config.toml
horizontal_flip = false
method = "simmim"
mask_ratio = 0.6
arch = "convnext"
isotropic = true
hidden_act = "gelu"
mlp_ratio = 3
conv_stem = false
width = 384
final_lr_fraction = 0.1
warmup_steps = 2000
adamw_weight_decay_other_params = 0
Rows from block 3, named by matrix and row number. Rows with one number belong to one neuron. Each number is 500 + 25 x the weight over the matrix's rms, rounded and kept within 0 to 999. All counts start at 0. Numbers have three digits each.
# fc1: MLP up (model.blocks.3.mlp.fc1.weight, 1152x384), inputs 308-383
# fc2: MLP down (model.blocks.3.mlp.fc2.weight, 384x1152, transposed), outputs 308-383
fc1.674:513488473494497500510503503549520480481469517520516504531520526529474484479515503495487501512509514537522504500522539501482469517490501509528490489496476477481451476488515485509503543502512484520501476497529507493501496491482498
fc2.674:527520515542496450505461496467512504522497472502533492483517539465528504516496485517501527519493454530466470515504506516514498554479480509487483530484494508530501494520506469510519545478486476518478528504474523507488533531490490
fc1.675:525484561530492468504507523507502435487552501473501496541503535501547524514511470530484520480522525504467488514531518485566568433499520472484531546548472516533501474514440475519516452469530542539514492520484520490488467503440456
fc2.675:497507473552510494504502510486489413459575518478488518518549476519488489468528495560480518509508461488487489526472525548540497510518488458499531473537468512456444515475501490507482482452492478515510483492484519515476496504485508
fc1.676:482432491509483529489518520506475564494554507485488496501557477541510551498551506479530517532483544485527484525489500515474521476491507497524497484435488491509474500458469527552439558533513494446469502515512467490488534492479501
fc2.676:528483513527507485508503526471483534462496503477494528512566508503479482511453464470486495517461504520579522469457501497513505562500506541472501466525513483482512486514540475492505479516501507494438489498558540480506491484582482
fc1.677:495471486488468503479496487473494463526480478514459531492496501492512491538495512491498532488510462471466532507521525460553521472485466503463499541450509492471513453465520488489503481491513498498536507504502534486502553488524507
fc2.677:471476514536512523500500475507493474498459507528478518468529497517488506484454502471523518478497523487514487497509489545488474455503514482526484466440489524497502484472523480503481497500508528525504516504479530517507482536529517
fc1.678:482438500501477476525514520489501504506541496431464503541503442490495522549519509460522502488518515525529485498488504500487492506504515465473532532501484532502498508484467486495479550533499493496499517537486508527430470501495481
fc2.678:542508507491507493497538490460489549450508493501458488511493505486489524502423484453526463493453488565525536482443518497496503539511518501471528454474516539478524518512509490511476469506497505495465514492516497433490513480517480
fc1.679:519531552500505483462529528472489492486485486462526520493476505485474483547517470525555484517491488495492557478502490461482529520493494480512541481492512533451552553524503510543512512500486532540443521515511521536454494525498457
fc2.679:491480500486518526526541512476538555508494478509518547494511524552490524518520473425503525483489515506513491519496469513479499493482525457479470493474525527459519528495543459488497492483499536524501447490504522504524494480510532
fc1.680:544534507511480534481499496510497492509493473508512496495501482454491477508499460502513494493490509494471450504472467457494569479503497482479487475506492510497489500522459505450501501512539506546468518480500483531510478508507504
fc2.680:522503518498518464477507525515500529465499498506538440515514508521529478508435499505491530490456518468497552498514500521496530469457494532476513518512489493501479503512496548489510512493485521523501506488489449510517484463505500
fc1.681:455434451478486537502501497422499494560492521525495529477519481510496518511523552442478501474522497490461454512511484528464517490498486488494512470490519495489500473518446493451524489484483525501471506465550493521517500476549521
fc2.681:519499512513510554515485487505482498512494514542512490536457514526495464536488450530496493500463544483493553505507498444501490480486492512431515441529493473499471495454524517489457511571501450526513515494550484501509505481503488
fc1.682:486502482513461538503493491483515484473490490522499479498465497486479539475536503472511529461451508508534493496475521555479523516478516515479480510546467468492490530496468532475484456461508474484485465510498492511498478540505476
fc2.682:519497528519515501510501481475475523586532521498474509535541458516496492494529472555511522506500478502509485496534501491460527493520514468494535501466495473504515474526523535505485477533475495509498492470447457531508522484424490
fc1.683:506492561496534506510504454479476478481454464472511477499508551484523527530483496486468488530523488493511488469514508518480512543506530476503500536487456499490491492514484554474519481476527537501551538488520517504479508453512511
fc2.683:494494517532489485497484466516488532483489483491494472514530476505512527500522508510476480505512473489514481508510517517528497499480461489489504516492499512500420508496462497497516500470475489519512534532484493490532466495477494
fc1.684:501480525489550548482505486475483537489487504447500516499479474498493487503479449501468487499487496497495512482521511470493519493530475480505552447495479525507510511493488503435510465514479497505481533512502486506498471523517483
fc2.684:469503475508498447516522526529505555506505451506503455454479487516488476506479475453546470488512522471466457502537510511502490524496514463541508528471494491517523495504548467539489482465470513500523519531470532474504477502472510
fc1.685:518501483477507485508483499472506488532478507474498545544450508514502534480510454508492509497465516472475510474509457498502530478508527526488512535503547506541524497536473486576546517491433500482505488490495460443532478543549495
fc2.685:517486496488522561495472489521499516480485489521503523491487517503495506510452562486452484506512500487463487485492484500526512513510511419555546473572498499521513485465559489475475496466482495509474494507470515519519532479531479
fc1.686:504503511503476490470534493509506524547507484517484497503539449503484516506531515532516458483479484506549523525511520493476488498484491470522487505474531504506487510493513450526501483514497478490521510495564518508510534464459481
fc2.686:535477468490506512492532506512498493550502463478511537494454524505511484508519577516471505499533525567533512473494527500496493472484515506503497476522493489507483515484491521475459486522486468479532504476503502512506511525465446
fc1.687:471555519517493482477489536492465471466485490488527475510483505498515532487474580428484493522475493484464511478539499544438517547512502499464532490451470565486494483506453582520454505478515493512491489530518404514430450477514502
fc2.687:519505514465502415506476469516532524540476502587522558505538513569471481490562513527508486488493512457470525521512503501528443514504483473470488495431514498497479531483452503505483550546485487454524536502492572501472502541454498
fc1.688:459498524560494505495496513476506503515479510500473497510500491503487462485516505511491514508494448496492505496492453468468498496503518520496509453480494531484496515489561508500511472487497489464510482499456496477473523508489528
fc2.688:523530520536525461479516504508497460472518440508498504458509508513500517520492516499509508480489484519499516489483483525550493489492522508467461516545490481474501482507557514475550470479489486518461487510533500490504550477497478
fc1.689:469522506492491523500523489528471479515491511543518500467452513456477495523479507484513470500541464529537507495445463502506503540507493513449461536511509494504514492543499488464568459496491518443529527549481485490517513511469485
fc2.689:486510529458490463502522496527526498533498464452506535495520487510472520512411542507465536492447477495472503467500524503455489539486487540493480469546461524498498493477493519490474425492518472505500485503506479509468495504571508
fc1.690:504430467555430615494496497544516466537484462451475503435560506461546534499475484473485410486507497472496431471468518442484508525473490524519512450500504501515488512526432515541509503504500536477538515479504438503458482480524496
fc2.690:482497547502495409519497530538498487504476563492505485465532472525500479476490468518509525516533553446436480508456487456538498484488494516566572508477485529478517496479503489534502518527493471485484511498466532524521496488556481
fc1.691:512511506514539490487481500471531496501498519532503520500506474514491491520522523508511540532519465522476500499505488496489508533509465523545501545538491479506533502501486518473501481509470467528463519514482482488507514454449485
fc2.691:516467491484522510490497504498477530497499465465496502568471507511502522514512549499452474516465475537524496500471479446491475501504519516489507493536493512482491495533545588502484498513476543517478537512499505519494471477460494
fc1.692:469488522475535503520508482487500501488470488491518481476485509504500563502516506517498450520537494493499479512491509493508512523509506496475506522491530472483514497515545489506511497516497473494518476518539509500514497495505502
fc2.692:445444465468499504506484503491494536504519535511487506477508487496515506500507519485492499492483494529495481482535507507538504530488507548525600501516479511508469521490446511518471509482521485508525513503506497481503519519511489
fc1.693:514475490440469553474497530523499493496473478555498503523545502506524509549478526474505547483545496500493519489528517482484506504468557484486470469516527495499491518508472531447522506500516502493509508537517503504536479535496485
fc2.693:484496495462489464478515502506489528528497502516497535519478501451510489482522499488506526533502516467510507471515498515502522476494511490494503530478518516535570506486497458513507483501468489468504482501484488518500562491532478
fc1.694:503484500450502503480539514492525480490494514519516484487504521487547495512515513498483471509530498480480535513503500502536527453514474497530500516484463515495503530528481505555476496496520516501488489491502534496492477517490477
fc2.694:523517516507506522517518499490502403482479485492504510499518499498501502507500505467494504495501499528515486482483504539505508508514520507496508509505517522498516493464483515481532475480498499517533482490509474546501513532494484
fc1.695:501457499509459463505472523449429513493511522498473531485537504469500462522551494491474510444475514504476455534493511447487448549505489543537512475518473497517505493476488462522540490476520476482554490521495501549503508464487488
fc2.695:514471547478467512480505501538472442503544506570478545474471494486490512478527489554528523498532520512545512501507488471466516481475483529455494490424487510503458530518494533522476483532510523480490489519529576498539480489521472
fc1.696:484518542506515485534467513512509485508519494513525501492511521496527544482505523509473503485534451499499494559493536510538540515517502494492511551492505496542504488536523500527494476496516483511539539488495536502540530521508477
fc2.696:505527481520522493515496504522518493479516491396505437501540459488514502493495472510462494514564524531490498529481502529453497539499492529548461527483458496493515480499528526546509494522455517522555491478494471511447475483508548
fc1.697:524501479498523507504465498545489469499508507428465484500481522505512434496519499486561530520552517454499474531479487521520515501489502489501499510488507524496495492488522503477501502480498515505505527497468499488490519494506508
fc2.697:469481483513456490487512500501498471511498517530496499519546504475502453503514528492507470504489510533517530491526505493531503509490488493466540491484513475508487516511492488495516501528485495505480500488489513470494494528486533
fc1.698:482502547491525524495502489559508479468502465499509516498507470505465530520460498526506525467482461493487508491512508502519531509491551487510543535494520485432468481509491453486519479504507494535550507546488493454509516486532491
fc2.698:483504463515474550503438501524506449498523497475508519476546469483514511499543512569485512496518487433508484507454472532514466515465483496533457529537498486482478486453495501478448562479533494535515462429497533458514472511483519
fc1.699:486481513485473451471532498474453498457490523510507558487511490496495472496488556457520534485511466483477520490545496457502496559548479508458536489487483542472532495520451455513501577485528531515479528481520480504444512499581516
fc2.699:499488531520505536475515505540525508487499494496546479506462481550498478532574518467487499514516502486504546500515490557527474497486501508487441483485536499521521492475501462513465482505494490504526525517500489480495527486499473
fc1.700:481445449476500565511501523479482506515537515481531483465495518515464525447540565494437503472479478491511447464445494486477452471492493523482509456480491508491456480451371525465506454563540510498533467541502447500524513478456474
fc2.700:488498498496488485506492500569465435516491522572521440510520551537459562477481499524539541484560486487503435495495510766485505429490493495449478413451515501514490484507479508498516529524473501513520523528488513446520515523492468
fc1.701:526477493495526496517504509478519547501486485514495482519519490507506488571478486531488529495511485486484488510492470474534497510534500514531497491516486486468507501531561542485502490485534540486488535508492504509514517478489490
fc2.701:474482498532500491527478492572480518511492517500530493501459484498431473512482517485489522459499474525500510514512503527497469487449480496486457502490492480493487492517546514491500502474502523515518498486518490508452519482528526
fc1.702:452533505434473516540503521495492446551469524509470462471464423511503481506508494525440491532482471504510497513484495560492510576536519514517521535438516462523484482528509469486471448463485472538439498502508535443460598491470520
fc2.702:463493500500518543508516493544486571506497498475500497481517491473482491510470489497487515530502536499494538494535492467506479512498503519495550459502491499515465502501483536507514497518527509483526470494469509478489488453460483
fc1.703:512493445533491511556508482531513514492529497502507500488478518519504517464490512527463526514469543495506550514476479536516518480506518517492481484520508463523518479503476496528506481532539540494494503500468495514513541526491505
fc2.703:513519495490511478518487497487492593519508529477481524509447505484521491522491535519482489513496460487512439464489506452493524510496495551534487523502494491485474516504532481528513516494477497484491513485533482490526524506553503
fc1.704:466519501529482530444553517496485517504538533512502483494514503491455511523479470485523512472535524542476517485476544500498526544488489470512489522522505528469523471518511529510500448479525501457515485515513480487495507507481508
fc2.704:520501498457518508491470492531491509499502551478492463486500481533513514508535504473461471484498483495538488482480504464508497530488510464528491495487526499515484519480512524531488490505504500488469506495489484451507501486513514
fc1.705:531536502527478470530532468549521481560517507518497473476486525504454450509498515469462511504484465542485528544521518525514472480515511496495520479543433468493494489458471468508432493476477513517507507545507454529492509492479482
fc2.705:459487511516516505497504470478494473522488415448495552510566500507532444487557482441471542493510593462496510498488515461527495472521514516539484537503481504497482484461519464533511506471479502540461500494521479516493497509521509
fc1.706:431524529491483485478517462504489507508533514477491545502508491505492446484538518533513519475510521477499509443476514518508523486493513447524525514492481503484528495509521507537503474490492506502489528485496479505522518517478521
fc2.706:513551517504502443533488490466528493545514491481514498501525453473497498514528521506484518500535516504477496480481499526514490507497486488541516489491534484490526519462468499499502492492441502491492493524479481493515531504486512
fc1.707:511536490493488491472466500483487572477501492511531483470513507504496462495501523525483496500506520497500498500513522536512502508447495503505527512490489520497509510513481488497499478509503495464508502506490509492443513542511520
fc2.707:492519492509515482514491504534522460508515524493504477502500483518477481502501493511500494491489512492491504494531506452463501514543496499507521498503510490503523513514545474500522487513474510494503501512515493490502509496489508
fc1.708:506479494538513496503484497496537484567533517479450482483509520499478497474502495500518495518553521468497506489496492514504510505501506504500515499520505480507508491516505507511492509482504512475517478519529515514503509502479497
fc2.708:505475495489492528484531533503516500479492507515490476528510525495480470471507514486482471508523479519512504519506491504514506522493509499489557481503509480496474495502480475495480505537518521519465513504486490474512518484486510
fc1.709:486490527499488484492478495505497477469487501513504502553496482487518504509513470497469509512502488510498476548483501516472503539487524527495524513506499501488483510487513548491500503487514522507515507487520508518474513485505527
fc2.709:479524480484492483537491490537500532544552493462482514448493525493505502521501484519490515516515497505524492506495528466594538523518519503507506481482482514523518492503450503500545481467475509506493485518499486528502505498492501
fc1.710:517475522495485507525518499514485497468482464488489487517538511509451516516531506535491454496500495487499456481481507447476478505560534482508520469515473521530508471514497468501529556497474491521508506492506457480455498537425451
fc2.710:481489509504479486483474508555495474546491498503505501413483464530528546500523542582530522517495476495539552474509498505478466543492517527492491487523493483519497479454515465499494513516534530494508525492502525474550489512538483
fc1.711:528507480524517450478501510480531535504538512526513521498513485501508500494496506474510532497536464507447481479474527488521488503489475521479496481514493497463543496526517474504503493455518494493467496521504517502531526523487514
fc2.711:519477485519506488495491506473497519497519496484499468523519472450511529480406442506491504498530492509540491465491507527511493539511516556502492494510511519490472491522529495507505467441521534467492501524534517506442488473536487
fc1.712:516510500515491503497529491504509541514512496518509485517500475490502461526479503501529521512504475484480518496514521487520500498484497516533500492478461487520487498526495501496516509461506495485493497501476490494505503513486515
fc2.712:514510484509490503501517507535506510491492507476498477505520494502468484495500510494491499505503526523465515500510497500454525504518499506506481523481509475492517505497523498503524534499494517508515492501494479481471489509495527
fc1.713:558489505498488528439460509505519490511470496465476484487477567448547494500522505462502480516486460492498447513443515467520543496508547456488454461493497507512545503492480514483570565469499487494504477506504473501486479493507496
fc2.713:550507507552519508485507502470494547538508510517457512513535532493511484527528481539531526494484512477532491510483500474473506505457521501499493469529502518504506510488552514469502514533534511476526500489469453471517491519517485
fc1.714:532510492497509501515525460478539520500475487500468530532468486493514519510496515501500505535530476500510530514474479488506495490504532483490497499501490470506502512508503512478503484499522519521494545490472505493518541472498473
fc2.714:528542512466503502521513494504512590495485480495516532459525511486482471508458499470527512516496460537481504493516485503499488528483498492503515506518476518520485514448504546495495469536485519501508492516495474510506489503529498
fc1.715:542507520535500518503487457517511483480467495493480468513510473469518545523509549505484550539540540486508490511499463528471499530505525523506543506491460498543492506525491542505530507456525506521511510539500521449484487488561517
fc2.715:446504522571506538478504509516495554507528428449549506521493465505512537494513502508511473493528516485468529514493528497498492529493474514505517479568494523512505509478534480565498524441500506482512476496496488478484512485544505
fc1.716:507502527500517499493504507501517472477493497483512494509499480491500490519510489492485506512500495495518509498432514513503498505477510485474530522489499532510476500467529533507506492509485488529495447532477515477523511476525517
fc2.716:494429477472514518502490487533504493470505515496505496505454473503474482522517486508489516486471489509521515461549516492553481480511517506495524493503496521507551536518502512496485487527497528471524521495465488470508509528539484
fc1.717:476494487457490486502547493507483542520516549462505468508499482491522463529496468515539458531511521526497511474499515505461472503488518522500500494491497521534516481571514483528539523467494495517511532498513457551523472491492482
fc2.717:512518503504478494500485497503520488537457486501485483497520522461513542495490535560474564478529491498453529533468511499519507472501497469522484510501508488509494518471491493486473557535505471547486508495515451500488537504514529
fc1.718:500510525474509467499489536504515489549539543525556512503447477505493475504441483496505524491460517461486476532504480547517478491503491465472486541516497513512530496520402467511539491476480486524540492518529470491477449517489494
fc2.718:531504485481503543490526493517510468537491515507528490525538506475501535517491519450506461506494500459477491469502505480497451483499493518493504481544514505485496490503517525514499476484491492509483514483524478529535550528466496
fc1.719:478573517472512494488505485526452517471505510513480467514510483491522491484522483464478494485485492523482498513506470515527484505511535514497503508523494573504509510504507497527488502490523486492488508520508516504497516486461504
fc2.719:506479499503499531490498520470491519522510499493507486536494509504502474520475491503494462512531544487467514524516525475537483505504505495481389501406504516504508499493464507499510488504507485518495480532524531507517477538507511
fc1.720:460523501490514491489464460510461527544485453531488515539500472504511480483520509509465519530505520516479475528505506503543504481459512500505497530511499532493528505499488509507481488537493503492527481515572498492458504478484478
fc2.720:494508451497485523512520491478495530490542602472496492484476504490513489477489495482491449499538556511454514515502514485439488503518490492508447450460473499504478488525480508498479497539491487489507485499548466462525499505449546
fc1.721:540504478521494522497476473476536495513486468512506518513466519498525487499484434458556527491488504503497500504517482516496513491507481486506489490478489480497515488481501473463516470520491485501515478494494498488485459474490509
fc2.721:500489508495487506531526475522488492450500562436500494509536495493485476495509439503518513512529513481523463482506496468511463541488486490474494478456499489507479477488466497506462515524498511486504514542471527522519505490511505
fc1.722:487490473486517520498507507493532507492521506549483514591483511528441483507523484521491467465469484490483485541522495510511507518489506516471497524498478531490541499508538472494502505494493509519497497485482499526514528445504509
fc2.722:499519510464494494486530506494512419513523465467482510520515484529506511511487462467500528521485517483511463450517473492485499482492499486522461537514503506503495526535536518493414541508501480504480491512505470544535510480537490
fc1.723:467537506496470456469500476463470458498522475526494507507529452498491534521434463450484502511533514491502478496484544512483467499499492518474465467474513464471511478505484541477466496520497536517519530507540544483522540476500487
fc2.723:518493501466513532486502521533479473533510510491500496519506530522517546509570499507443528534531474512533515514487519483494501468495493525507524486516506497505475525516499525487510557501540496533489506481503488516480497523522485
fc1.724:510492523478521504528515545506519468540531480479504513539503520454520481477498519515471501485465504493472444487494493499447533551479552493507528529559500525484481461509453496518491441490521476474505495530486428508488488522520511
fc2.724:481506509497479469503501450539483489509480509496500480471454480553511527486477571506535505494481457526496468481523507479488505511500490494511487504490488487538491486493503496529504542512552523553554481520496545507545506497518468
fc1.725:499536503502488431499477461520506493506492446476509491530471476432488493526490547452470493511525502460485487549506555473483495492527543462507485547504474484496521480446496508482524543500499511479508479470477531495471479482529480
fc2.725:512466506432493457512475471581480551488490515495539500481474490496485507522527476535471506499484467509555488535529537481516476477472498491470469481465502491538479505519501551492529509516486456523468518461505485499507504487516481
fc1.726:491487466488452511466501488466474506532468512553497491512489476549483529471496533519477504483517461518505501492502493505491506541519511525501499503530504506515503527484500454494483481517501485479456485516517509457505457470518507
fc2.726:512508512522510510523507520471531458476515533509488442497478520521506498477516447525479468536506541454489521543518490559503454485487507530497521512508494502462516482520485509494484575490525494520514487526506500486514526493482518
fc1.727:498498464487497481482463492467487459505459492489499509581499497500486493508517472475499492509512481475508481540517491515491539522542503504505526537485521466498456499521504527461520488518511459504532503497500514527489511500476503
fc2.727:491481489544514487471476498502522542516434471494515464525466511503536513494505478516487478504514473536512488519536497502513543506519503501514484490498464492478478522511527517524522505462517505518478519504478521499487482460505487
fc1.728:510512490523501505492460546525510507511521490507500486486480494489500481514487487480526513494473475498515469457458498497446457525494493486466481488503501523480548502505522546471484504464505500502456540545510542483523537506480553
fc2.728:533472513483512481487588518525494517507499518535438513491517519502494495516507522511515509480475506510506511528538532526497466490477517538484524516472523502492537537522474489497514533505476507490484518475551549502542492534514497
fc1.729:540511465515523508490530529496488467481496526504505523536525488520447490528520498517482544471533485489540459512510541523531490500462510536522525505517475490503472483514522511476497511477488497461515490512514487526495516475520515
fc2.729:506482465481474506491530520472504441489513503481524490468463529496501502519502473516472484480544472504560485523477523496512469536470498506494464484511541496498538514556482464487494484492535500488508488522493462491510489492464498
fc1.730:488465531544493488507527464492526478521465507520483501485512464517496533473454514516512515528515480528514463524477474511506444453483496520514510506491508495494500523517473554501485480484491475490487520512541554511525479475505479
fc2.730:463523511486497525509476521526509532516538510484507490495522471507498541510502484454516509500494496520536488497499486507477486530484518512491506494487506447514477532468520487532471504526493534504517518493483460471530479510493510
fc1.731:498469448532453487511526494522515516497482524504524446496478563484499518498501528498494496513518430502492491488529485472482470501499500557475482513474494524484499506472448511539524479500474520460541544480488518484488496467507493
fc2.731:502463526465529483520516493505486510461475488515474538502459509442505521496513533480501546497476486486513511504502496533481468485493509485493484545505532480505571519499462536466516492519458521512505474495515523513513490463453484
fc1.732:519486450504488495501445486507533525524472445510502495438518489491505513473504526488491515520487486502497553451555490517484518511527458493524501487485502456484497489505587484480499498485527513511517516551471505435507509532486538
fc2.732:501506485499486520497481512544485493489509467495481490551465452498476505500485479504495497525474469495471533517469487507466521489512474507499545504541480493451463488517506510517540529479460488523492503491508518438497520464480518
fc1.733:486477505499469507530535455537499422538493495465514513501487493513507472480467532510531536514539466504541508488471548465468480456531511521437520486491475522540509525477411523469467524454504498489485515492484451532502488463557497
fc2.733:506470480497487492514498487489496439506508573581485486536490498506510475517481447523478469485488492530541501509477481549491517548510505491470518432488512488492523521479493491507501466535492548491490515498478478473506521481503500
fc1.734:477490563509468514507493465472477502503461512484499486538504506533492510482506513493497483483496483492469485451530496491471523447515481519503483533534500494476512506514504511484556456462497455514496488486533462460525482479499520
fc2.734:522498514479541537500519465486509467473518467503473507487509508544521488489500516531507534486486483491491455520528521509557478498494520536558492485524496539543514521485486500540473502495524516521514472488469513489506492497511460
fc1.735:488437497522508482501499503465455465479520503467506521476481506512491465490501443488522527503520470540481539486509489417504525480483488515497449463504510472489511483477482501499464501509531524478504490544512526508509465496536493
fc2.735:510493525498518459494499506506514457528505470500485504505502514480493525528513506440501492502529562522532493483499493456521549509486493485550452488489476517504498494511478480546473453470478485510505481504518547521516486495539516
fc1.736:476490487486505458470437470533501450508514449472488509500488534473541530483497488505497522522502495537465461499495532502470539533511487501505522534480510491519503502510505519515492472478461472506537516482479480486472493469492498
fc2.736:504492482449508478480493505469496545478512520495496470501482489495508525501461480481526496527485478429447478510536517481510471537545522492481499469520486502515524492479534506493521507472493489481499495470519534504547556490485482
fc1.737:498510481531493515487514518486506434505485505486488487553491514533513496498509519533485515520477473514501535545473513532478489522518506496498489531510502507510487502504424499541516496505463509502454556467562488507494501489493473
fc2.737:469512503520502505502495541486492541500474486487486533433516517503503485494477506535505496495506426524528527499519477449536477519493503492505484493498483491489506508500456491525480460499551485503549484507552527528522515475507526
fc1.738:546528529502540484503504527513480557502480501445499518491486501496518476512492484510498565504505483496502516518528518509512499494503495530503495504513505494490488512515574498508488497474491543496547541498451502496548503514481539
fc2.738:562508510500517490484518501521523560507513473537504508509508499492438486524493511499516483495474540494480521511495482524509473506511516517484474524514479499520558527496561496483538504423511520473483506506521498479480485524503510
fc1.739:480519469487507461544542470455484490522529441502504494554545403497498525526500499456457556508440539512546448516478473536482533463494545509516466513488470474543486502518482458527469508497488453499512481504535485561466458486476478
fc2.739:506522524505499485501531505492472559465493512513481491453488524514502526513545542476498460514479521500503461495536493496489514515501478558554480538515465485511490485497467511511508480478511502511488474515498512507477460520485485
fc1.740:539481528536512536508512506459510470493494519559523482502500587513482528474512495452468530502515483455479469526525513464533451471521505538490525503539491528474488463473489491563498469509447475450505476519500465447516464468554499
fc2.740:506507564476512486502504533491499452527504530529519470478471510438494487504583433537498508506477434474563517494506487467537516489473494555533531562579523496499510499452453504451498535479444515517475503482473497503475530530487499
fc1.741:482513509467534491490480529504521494484474511526521475521468552493462497519462493515502510487509500531534495483517478524498517464498458498514539520488493508509493540523468443529482472501514531468557509502527487521472433481486482
fc2.741:499552465525522479487475495525535504557505541542536503530574518451493514500501544486513493510484501494528510456522515509466505453518502469444521469514485491495476482501485518495523485515481518502483483523489530535494535504483493
fc1.742:486471516534492516494503524488490475493498537510504489505560504512463521505489540455514513505508481493439467456525515481499529452471484508533492554489486496447492486496492496514529517511525514440520476516469520516501502556537511
fc2.742:534518525484499480500483511509523568493484490467501490519453492504500502508509484516515485541525478483485481485481519529530501495534513520498504496534523496538500467463466489515554492514487506488491538482471499535508504492482498
fc1.743:449520495453479512466508505521496518484495476522495485505545486497485521471510518467490513506521543503516515521492468487469544522492579454514517509482506481533474525501454510507493520478564496523489485532464539511480482509515479
fc2.743:480482465484483512506465534476516492457532558477479494522456446503488536493526455537476527510502512535475481503518486514504517494509518422512497511528514493534485478484535514536491515530508484479547553514485506463568546497498495
fc1.744:466389484453535553497473466524485492473525501477527512498497552491484500466502524444526536555541520475513507464545455444513473532544536486548440496428511499451505490504380505474481490478467532503506496531471440492526462483492424
fc2.744:497478529496515518517490494516476502555510436541496607496457488544512465514446515487466496487466491532530496530515517411512442529490485566478513396491485521534477509476501508481478487536489537523479494505499576505490498487537507
fc1.745:501521502488487490474499493528476441525425502464499520505482506530514513474510467485515510541502503498481505532492512532464535504481505474492487525489515495501499478502478519458512505528485531469467538497501485476506518509496495
fc2.745:515533513475517460483549543491488544487547486522470446447497490470516499506466475515488497512513499496521483500491498485522534529494516497487481500507485518500525495523534515454492464494535534537507449494500474492514486528489520
fc1.746:523568504538475546496503543529501487517536503495541533542484444516501507482518461492483431531550467518468563482584506564488475485500531486510428481461491485482469433519374520514533492515454556478535523517455478538480533481473461
fc2.746:515479555540497515514496522508469516476477511559471511476527505525503500467491504549507494496525544462502525499490514503524497481516492476487536506476485489498549518490484438485501512512497472532464532487522503506528482475483485
fc1.747:467498482509525486508484474484510498507504504511493525486495522495508484465521540500472499514473500516501492535487523510483505508490479508486548496507532484500518493528515514514482536528527489502470477486476518455485527490476542
fc2.747:501511504541466476482535525473480494480507484485505539492503496501495487490495531519505534501485465498536549507505491538535516508514544565484499511538543465488520493529513487502504488475524493496511467453519527475496461487501497
fc1.748:506460496489469487508512479453481460540516459438480490512525506505504506511502492507516483520507499512498512499526492543538506437503511482517483449466492471518519510450416512479562491507494505447502440494526462524516504485515454
fc2.748:474527571443493469514513485525460488464486473468511496463543494481473529514491504475450500502511476548485518463538507584502476507516522505514504516512503492510525523510492509524528507489468530549500448482467498522478511503520495
fc1.749:497479494469516525490530518518474500480513518494522521483514483520523473505511461476507485495531480530525479455471508509481527494513504431519507505493509522494489502508497516527484546499513532485475499530529497494512466530505489
fc2.749:518482506453499471504535481485520552506466477518503507524500491463523444518474496499513480534515518470516479484509481508479499458486489495533535499514519495536545542502475454498523501539518479490505504508496472521471520467530458
fc1.750:522524499509506492491499509551490511519506460527477526486461511487505553545485528477481492512501474487524523556509504505492501547530486478516504522503500489516487474497489543509479447471535525527464512486482495510497511485458502
fc2.750:501531461506520496522512467541501542528534491474505514500522472514485480510486490502493512491518533566490518508479484490498492457521525499485514472506496490497480493494473507514484446501506474458516522505520504454501478519515488
fc1.751:527531571516509480462478468477509477474494509481478509470478487519496505459556484507528467511518530509521542497485492513488430524510483479458499463497500506480487446503507511511494486518453492496505481445474476476498488527521512
fc2.751:526489514574508474511519511504515545522495450474506501478509480497501459499528479534495477509503495478501485482487478519508476498480506513504508530521502513500486496571570450519521499471512516471552480502522503477528545498543521
fc1.752:495502562511500479481504514499509499521472508463495472524473491474499529506487528506497505506533448500509496452533508516526503532478467522545475518437506450476466504521562550491523450519524540500430459496495499456498528523466506
fc2.752:487472506494511497512490503516500575496500476484514478486534503496490494492506517502491500498482474536508494507507514470492478509491479529485583504557479477494502505500501502504479457479471512495523499534498516504466481461481500
fc1.753:508566493510502472470476494504510491478497463503498494504481474486471485458457527507472479461475510521491454478479502411527507502511536519477495478506475531523493500517433495506476462505504519482570512513502515495475510549520480
fc2.753:454525487482457550499500484488514529508504521539483534479554506544500497494512477484528495513486509477407484498496473501490491557506487503509496504478489470513492504516483482508488493524523528510488518538511504468521499506430476
fc1.754:493404485458463511504531460503510491512511520510514478512459494428471547528559521441489559489512532502450489501461507440480493521489520463499505484466512485516473515548452467459527442495510499537488483507498499462480492512481500
fc2.754:482495516517487476506459529545490471417482466427499532490484516537499480477430559513527546510455519519519478507487500565506497516522487425497483466435505522506491512466545526502556508457471478579537482499487502528517453477564480
fc1.755:510501512491498515513536512514511481538469466521545502494492526562515520493512572544475541492494475473507544444535509448466579498505514501472535531490499488532523512463462514457509481475420522485452540509472529497460507474533453
fc2.755:507491499473498517492474518510483469471510548527485473467471483480517512502526486481495475500482488495496524474511472511480569532506488525508483535503501495490511517504549519488519497525507546475506453530498498469509505500523471
fc1.756:515470484485497480478494482437468480488503460529495608504481502457516429511538480516495529486498463512482539515510486499495513469530540535520478458513492511509474497503506522524492509482467532484514481523536515518489563520524504
fc2.756:498524500469477497518516512520483496504498531560475505492521522490504514480512483573477514490488527490498547503480490500508534506481474539487469512435498518510479482469517474479488483501520464492503537495468475483519522534482526
fc1.757:526516449502530494549507495517486470493485480570532474495528484485476511482487453513546469524471525510488491490501541520555531494525517539522480547496505502496539492529518449559500534464492519478504494493459534478517457535391498
fc2.757:511500523503509511490516488507493407525512517474470501505500510487513511490496509503501473486481513510506511486503494483472502496509494491487514520506488495494510492515520507511486537495470506490506481490467507496514503521512515